{"train_examples": 145000, "translate": 0.12, "loss": "softmax", "text_encoder_parallel_block": false, "init": "kaiming_normal", "cautious_weight_decay": true, "batch_size": 128}
Rows from block 6 of the image encoder, named by matrix and row number. Each number is 500 + 25 x the weight over its row's rms, rounded and kept within 0 to 999. All counts start at 0. Numbers have three digits each. After the name is the row's rms in percent of the matrix's.
# q: attention query (encoder.blocks.6.attn.q.weight, 384x384), inputs 77-153
q.277 099:512578505498483535533477540492472489493494509491511488504525477470512522492452511510479472486483490507523513519520487525510471479507547487518493514536465525521517545522554501492454499500526471480526505518492502464494535521471499455
q.278 113:504506523529484506495496479502526520488482528494558481502505493495471534531524473517460505494474467479462516514556498474500503543533512503527491455466514480472523444531519514504546493523542493480483547462479469499495492485523492523
q.279 110:505489450495556476468502504521478476507514519506492497464494522469565483455490500480509484482541511537490500524520524500521484525477545490499460513496522529519496509474523523478470493494524485506524461517545528494483543525469487471
q.280 106:546488505495485554496478502502550515545494490513512536519479493483516511515520479510532519505475459472508525504517523498510509478528493544560502468467490471485516484476498509516533523502493500488504520464476512503527478472531494505
q.281 101:526521489493539503494529503482453513500522527520479469487498513481449508461477508486533512476488505463495463489450514556517447504525502517545517500489481499540501509465502457481486550454503491492485475509501508511529494518562472525
q.282 088:509524496501512488485519519485524521525547522491512507521466491488547504492444523503500484489501499523500474506449483517487488506508519477496515512550490520490512560517527483494521491487495472493528489490537499541494485528486489525
q.283 093:491536539453477538513521499462537481504510482500509479508545524500518472481524497499498530500489497460468503496527552478487472503512471461509506462493477530493571494508478544505515518498491491543494510477506495512452533468514523527
q.284 097:512502519479479513492516526479481448447512493526447481553507483509517511513485522512491546511466516511514450490482463513490432513488461501486519533500521494523467515534501477521480491449443474498503525476517501499491496500510494481
q.285 096:488505520466513484498554483515473466435481467514506460519526482494479487504500495462463508508504511497507490465498526547508500515453537515479499476525510522534504545475536481528509483517469511518498501528525520534488560500489482473
q.286 114:507486522475479469478511479481483498495496536469480515494491499502478531521509452528479488482479534488478479506511477504432536501475494518490474467478511488466495512512473524524564502528483528494478512474507501505507507448549518527
q.287 085:508488496531494516514499520484491521530504561546524526539515490513497473517480483523475519462520506482509490535523513521535453484513502511512482461462487515514491533552540530501500487509531464505451522494448508477516512472477469524
q.288 089:499491509494486534514436492475504522528506489491518488531425523507509511451509506456484520507500509404456513545497487506509487502502518471508457456527526504521498456482530507486496532554482530493465491482497515508502479437480478500
q.289 098:490471494471497486496482481524541521513476476489526478503494485533486493508469478503521522499513495510505489457540545476520485486507524499571499481474540535478503462529513507508514526537537520460459542486485484482518465495483484515
q.290 101:500459485493495504450509537529555509500513467510486458501493510520461504471514433473528506462478507479518471462526541553464501517497451502519479534456491520463529481440493513530491533485556524492513484495503485499501537482463481510
q.291 097:456525516484526507506511536503486518507511509533482542491524497521495528507465502537471505495469501545499521477473536513508506501480482529496521577495485477531514502452490487494516522461517508486534506526487516472483523565498496509
q.292 100:502512503474538482532455487467405485542484502522483518465525501477484488511525502483486520478565518520507504494487489498490487496493554468503480507572485545498481513501479481478531467484457471532512506551461557478498526500507521489
q.293 105:522479510492509473492459503501514509463485504481497511559469508492479503480462550502464479512463497479488503504523499443454489500510467491509518475492490510488482475521518511484518511487493493466494489445517484481476507431499446497
q.294 095:537506535487498501485505464483466482500522507499505438482480482474525498530533510455531512506513522468509484443528499521503532478455499493454503501473526489520522493457489508509527500480527500494521503508473514474459539520487563494
q.295 117:487527513483522485489557478480460467443522477520476480476528477487483492487506502527490515503484519510517514498455466474540498534488529504465510541544513528534486579527553514467483520464479510525514507546545488515504545529479542502
q.296 104:477536527479496543462513518501483506526544498484490518509492505472556493501507520430501472531477509491514496483481495540478587483494457553512491524500471511500494505486510479521534513452518525498532454494509492499484540495530532477
q.297 121:497482513538506496471472492524508526533468482450512499549475454508514502513485464459525527563510496507495491535560505474506525508458496474504517486504528468495486467508468533500518506516481532505485496461502499501487506466504446494
q.298 094:524506489484539485503532506507525528524470533518513512501487521452481490481480457460526514517463475529503529472511515514500485500496480524509480484464464522445525508437495475516496473485509451466514455475547504509504525525489537513
q.299 093:486458524507501483483531510473512489540519481453486484554487531462457527520483498464541546530451536484538464504524527499485502536485488472520493469487534522465516487518451529508497524505520538502512496459506489444494528464548469501
q.300 088:494499517447450494541435505529492454478510486514485508467570531479520486481462481533479506506542506533501481527500527488505480484502553508505469516519512502511503517525527475515517476522516477530519499509422470510485500530514495490
q.301 142:521551477497493481560515502453484463480499512574477512443522507538495488517482485501501519487505505518501509463466491494537470478534544504499512506541486517533464568518545475479496452487454436494474500534501529507522524534506523527
q.302 105:460497479481510460497525519497474520460527504492503513487546486498487515477487477490487490537496514537502492543484452491507526487499530467459494511544524491519499539506496545440510495494508509513514450546545534511508498504495494488
q.303 097:505519504509472517519455460505572498492461501497555532503505473503510481512514506515462537498499471492523517505536515506490493499502510469493475489482514495506493495510498492490506480532527526474453545431465484491515467481482479555
q.304 094:507490491536484447498479512521469489491506527510511494489473479498513507516471514464512509511490486500507544510515514533485501533477482502475510527469508512553527530545446489488513517467480507507531511500507482520449486501483455484
q.305 110:510474506502470524519524470477516502491520516509505513505482528492538475509479510502539540491480490507514474497471481508516510476503510522494502496477534497466533483525473552515477553497501475461514498471499462479537470510479525493
q.306 090:552492480495464489502522529483502483503516501491503497468501485515532475485488506494484518458530512508494489416443462552470459548482518517504512503534480521528546512510504530495516497511483492529527502513504483510509469488468544489
q.307 100:463492511490481530508509520506506501498514517529492515491504508553513507480549487528505504476519517465508500513484506518491549456529491559521525472473465514528523507466484452515489491524523473496489450485472535507493471578524532478
q.308 090:455524513521484492492492491495522469488480477450487495487513510500484540508501493484500484462473475475548503510522458498556514504485503519521556460496536482495508511502483468529498543496468517526514512490461507513483464507508535494
q.309 111:481487502490504483497473468533503502502527520488500521504487504505500530520481491538506523510492472484491509534545487497456524495488484493542495459460540478462502480488461540509504506526500518506467480491536503553468524488488493525
q.310 116:482474478499469516482530481513536518523493526521502516440509530520503521522536477494481492492470504480495451492539517484473505479481489529498496452435500501493531442508439524514495501512535516478453491496477482472480483508478504501
q.311 114:498530532531524470504521532519517521490501517498502484497488511526474491514483523501545504463513527509488487479469482480539470516523486486474477525533516517526478540460536493468500524468499471530499505503558472481508465483506464504
q.312 086:529485533473539457529485517487450515483496465481525498494495494567491521486522537525491486506500527547486497488474506532509473522484508450491535499516488525481458518502514432507442471455516522536467430538486473471504458519514516473
q.313 088:475485535539546515505464452470489478516502520524485489518495485462497505504488483454457520515491536515507476487498507465468514471490524494518493445518478517484499532470516472495491473474518476532498499470496568513504506544517491522
q.314 087:483522480504499450533459564458459525509516506488453467515503507480527483473528497508481521506498530479536524495494499518525523530519533530489486475492550526553470552511540466521481480478474461502478501487478520451483501543507534467
q.315 102:517516486476531505489521481520495497511507510506539509508488506462523470515480498526502496515500477511535491551520518525489511501488468478459455510491532510494497489512506536467545524527535483507472547512490466522496504489452481523
q.316 100:499516474471460476488490477503516516468539507490489501524489502485481495480520475564489497551531513497501546570480454509483467521458511447457463531500513491484522493501490538503486525517453515488509551509549462531506486492504522508
q.317 093:487491548457495473497518524525451495521468528491495534534552551533518499511507479487483445470485510526497504421471484521515503491553516534486529478499470525507498468511556477527487477487509492470542470510497526438469483543537480479
q.318 097:513474497512545490531500494503445488525499490485533540485479523489499449490535525480465458476508548505512483490481492506516504507501505502542501468505452491566453511449551471494474489455505490512482516479497482436480494498485465541
q.319 091:490476504523513552498543517484515500515472530488512525542499493464483555542506490533521501489497477485474504484538507515513498468487469498512542492517489515536505546476536488544490489539481523486487569446432512479459492491495507479
q.320 105:495531516489514458484509477492510511470501497451476508514549525512533487496501481513506486487499496550537524502536493494452495457492495516468494460468498496463476516557489517474508483497484496521510513548499525537488511504442549492
q.321 087:527450495486499460523506470473535528465455451470500456500508434528522483547506475541469498484509493502538534508499495542468496499482509500497515459489497499470497472567481497474528510493485489504489469545508515544561502516505521508
q.322 095:503541508477510487529454439480470502510524502512475502508514520504543457512500510496518499494522481467498480493476474454492511534486485481481508542493488479453499511493496499483565514509491481557502501525561470515527506500471515512
q.323 088:490489487503511492550477489497491493548477477475494529498491454470498484501468475528434495551471499515466472541514481501500493499533507483504516522527483559531473518512492487532514503513514502509498519495507510491471502531439478554
q.324 094:453491506527474494510550490518475503456475506506503461486485520519506494475510515441497490450494520511530486498504536553555495537543496501529477517512496497523550474501522520483438487510494509447478489448505500517509527521522505441
q.325 090:517532458541479485527502511494539525502497495501535530470486509526516512515563461519537457483508484501517496503519486483483493479555494498459502507471438492477497513463461508483477550483524506507498485499522473527459525514503526525
q.326 099:478529491546525503504485538480539488501516512529465453527488497530521477490485544504483493468539537491498491477508467503482500490513511527576534516494463486505512492476487497520470530440512534499469514438513481504497511500488498509
q.327 095:459461500521472474493527477498521533454471507457499483516523514508477463497462470504487538494456503477496483510534511519489479538522461509522464479477540429529523515485525469516472498529490506484509507475491489532521512502527477485
q.328 088:514473477484482482498452472525476521506487482509504446437455526447467462467545514446496533475472506459458487450497532503503479476495509522512451497527505515533463467485492508548481494508502551485505518473541502489504513474544518480
q.329 086:480493502505497489459498474506489482519491547451460499473491536484498525529458476507505526495533506438524487548538476524509503539499506455432497508572514513479493488533486492453516437499505477510499537483508521521488512477514516504
q.330 091:523485460501551508532485494532501444512462496490510523487485516506479517520531489502532484500531504490508548533465487502481517512502482488527500503537500502475489501502510496502551493480548463511483516492532502480471452502492486536
q.331 091:473521476524486543497521520490527539491486466484481502573443512518516524504529485489511505471506479535523512458500494505483490469535566483503528479484481491445504457482474516470485535471494490515561538488487447446507469520518503569
q.332 108:503464516493504523545506474473482470514453487515523509450481512494485508504483495492483523515516515502521478473455478491516472487529476503513525513523494538520502493509521450506450479514503490468481512498512536487480486527484502496
q.333 086:505538486500497507475490533521478511513538524491488453507470517511436474476501535449545477497502503495454475501505527508505482501502492503471503513484509473493502502488510528488485484505530535546501503489459482499497550491529507463
q.334 095:519472489507499451510490481506514542480477439514468527488528461524481476516498469478521516532505501521528506497490484452503486490503516527487522516466488491518516505466515546504520493504493497515517479509515497506521505460458547491
q.335 094:505506526523447496472459534490489530460505511528506480551567459501525477502485504464486517488538449476481491520547465475459475518508486519513494533554511440508481469518451508504512492515542534513482526510498495519495548482502477464
q.336 104:508511517522488481491493496475520508476497513476507510564496528507509521553499486566541480538502511509537509473476502486531478486496501516518501537512474482545481527482492495462480535476519506502493495535459474518564484495504550500
q.337 108:501508481490498529515468489508460460500493492518502503502519519455493495515527510503477497496539489482470515516532509538483492497484537517508470507484517556486499487541501502521492481549541489536448500487497519493478519493474444496
q.338 099:484486502472478484520506537564486509505498465504511488525487477452487540495495478481490504504541498482481453516527534544489533463434475509523482508542480550513491455466510445541488494460473547483463488471506529481445514487529433506
q.339 094:509448538516522487497505499514484484480542496483528463493497474539511482474510499499500486517532460494503563532521523458478497465472497521494451505517522482447495520482493560478481492487511518503510519493540491521499474505500485489
q.340 105:530481464467461490520502501463436510479512513527477510520511497503504440488507481526459519467541506566538477508507492502531526511512535436491475493486522505461485502547514541493501446505482486532471526521490485532487547518479519525
q.341 113:504531479508494517506507558536454476512501492511497499498471495478525477486481509474451538489515501521500480527523503547485497499484498467516506494515477552546511465513504458529551469534510517516470492533497489539446526509526469519
q.342 099:507508507459531534581485504486458502504484497536501467481514526490495500541504495464484483495488537492484476500491531537500496506565523480556478502506500542498482440501538516509500458501503510491453511491505504503459520508531484513
q.343 096:469498502529495523516539493505497510505533494466498518525511546512521521480507448513521500532473471547500474501477476412481525518491519522518455502471490487464552521486508515501502505478540511526478469505524504555482500487501496515
q.344 091:496530482512522506537449472482513453487487520507509520478496542509479467492489495525518500466559505494519519491461469489517515442520477517472497512504478504495494474505558514532496490510492473522519514538489480546538485518502555509
q.345 120:479516460516484525490498481498487460508469532523506450502521506439483488476518487485474529475552535477497513513507534516465505502475492460516514515503498542539473463525546467504490515531482497495474497504507522495449534501516477492
q.346 105:457492507500460502443543518496512527482493499472507491525480479544501510509503476534522506497468506508555476515513489500525512520513467491480506502490512500479479527474493517473512585486491497530515483500510458498548495513534537481
q.347 101:504497502501493447505518513511543485485490480477491490502488524536468493483509508493529492485480487512545494468509491508520496506507510482450535530499474482538494508464465497511531560498481518520554499482498478491556480496511503473
q.348 105:497490491501494482491483510514526517516490519463526477485512501548532501519456498485522485517492514520533511528517454521525508472491500530482466486467480502503515515453459468515480489478469517504493518471527495502527514496555517523
q.349 083:478552526499527504493468497461494528433514527504507515516507520496528517542492506479544473488480518469517523492536487516522505466534507506493490486488525504477451511546525513475484507504505478529526496479472511504475451452514525484
q.350 134:452475498511477474517507502470559538522518491454489487524473488531526515497512493508542496512472479518514486482502466489554515505490481530508516509485480473528528505484500496484524550481496524504509473480521498492555487517531508483
q.351 093:536525468503547543501516488511472451518467485518505494521471554493497507515519478516495481472531523445489537471520525535507527481545520498548481476514484511512502477482538466549487450502541507452473495458501468532458530545503530464
q.352 091:499505532485484484494476499485529475507502484481490459473484512542475553494492484510511501482501463534514530525535485445505526526486498494458540536515507509535526507452486536469517525507501541530498505520561529478512502493475510473
q.353 101:499527503478518486533481495520540497501494456471510506537470506491492495509498476474509497533513465501463536553529484484460545506484467503507502515469471522483491467488496504472478517489517541483510515483504494507469500466498512485
q.354 091:512536503533507465516530432505472518490533490458531466554539481465481505500498515508452511496506516474499521504515473540506513507548527505496497473480492520521499472506479511505503538497479473513488531508531507503535480515595511472
q.355 093:506496476462514500500512474488462524497471523525496474470489517469488523489521489524498507489491485502481523509466520489512512484533480512479516493522485533484531495529555502549531478537453476508436517503479497512528492499487485498
q.356 085:478514478496487482529513466501514473478497483495525481548485522508463475498503480518483501527479521492517506531492472525487542557519485491502530491496479491497487513499467484500523571480505511444437490504483508536500528444583533491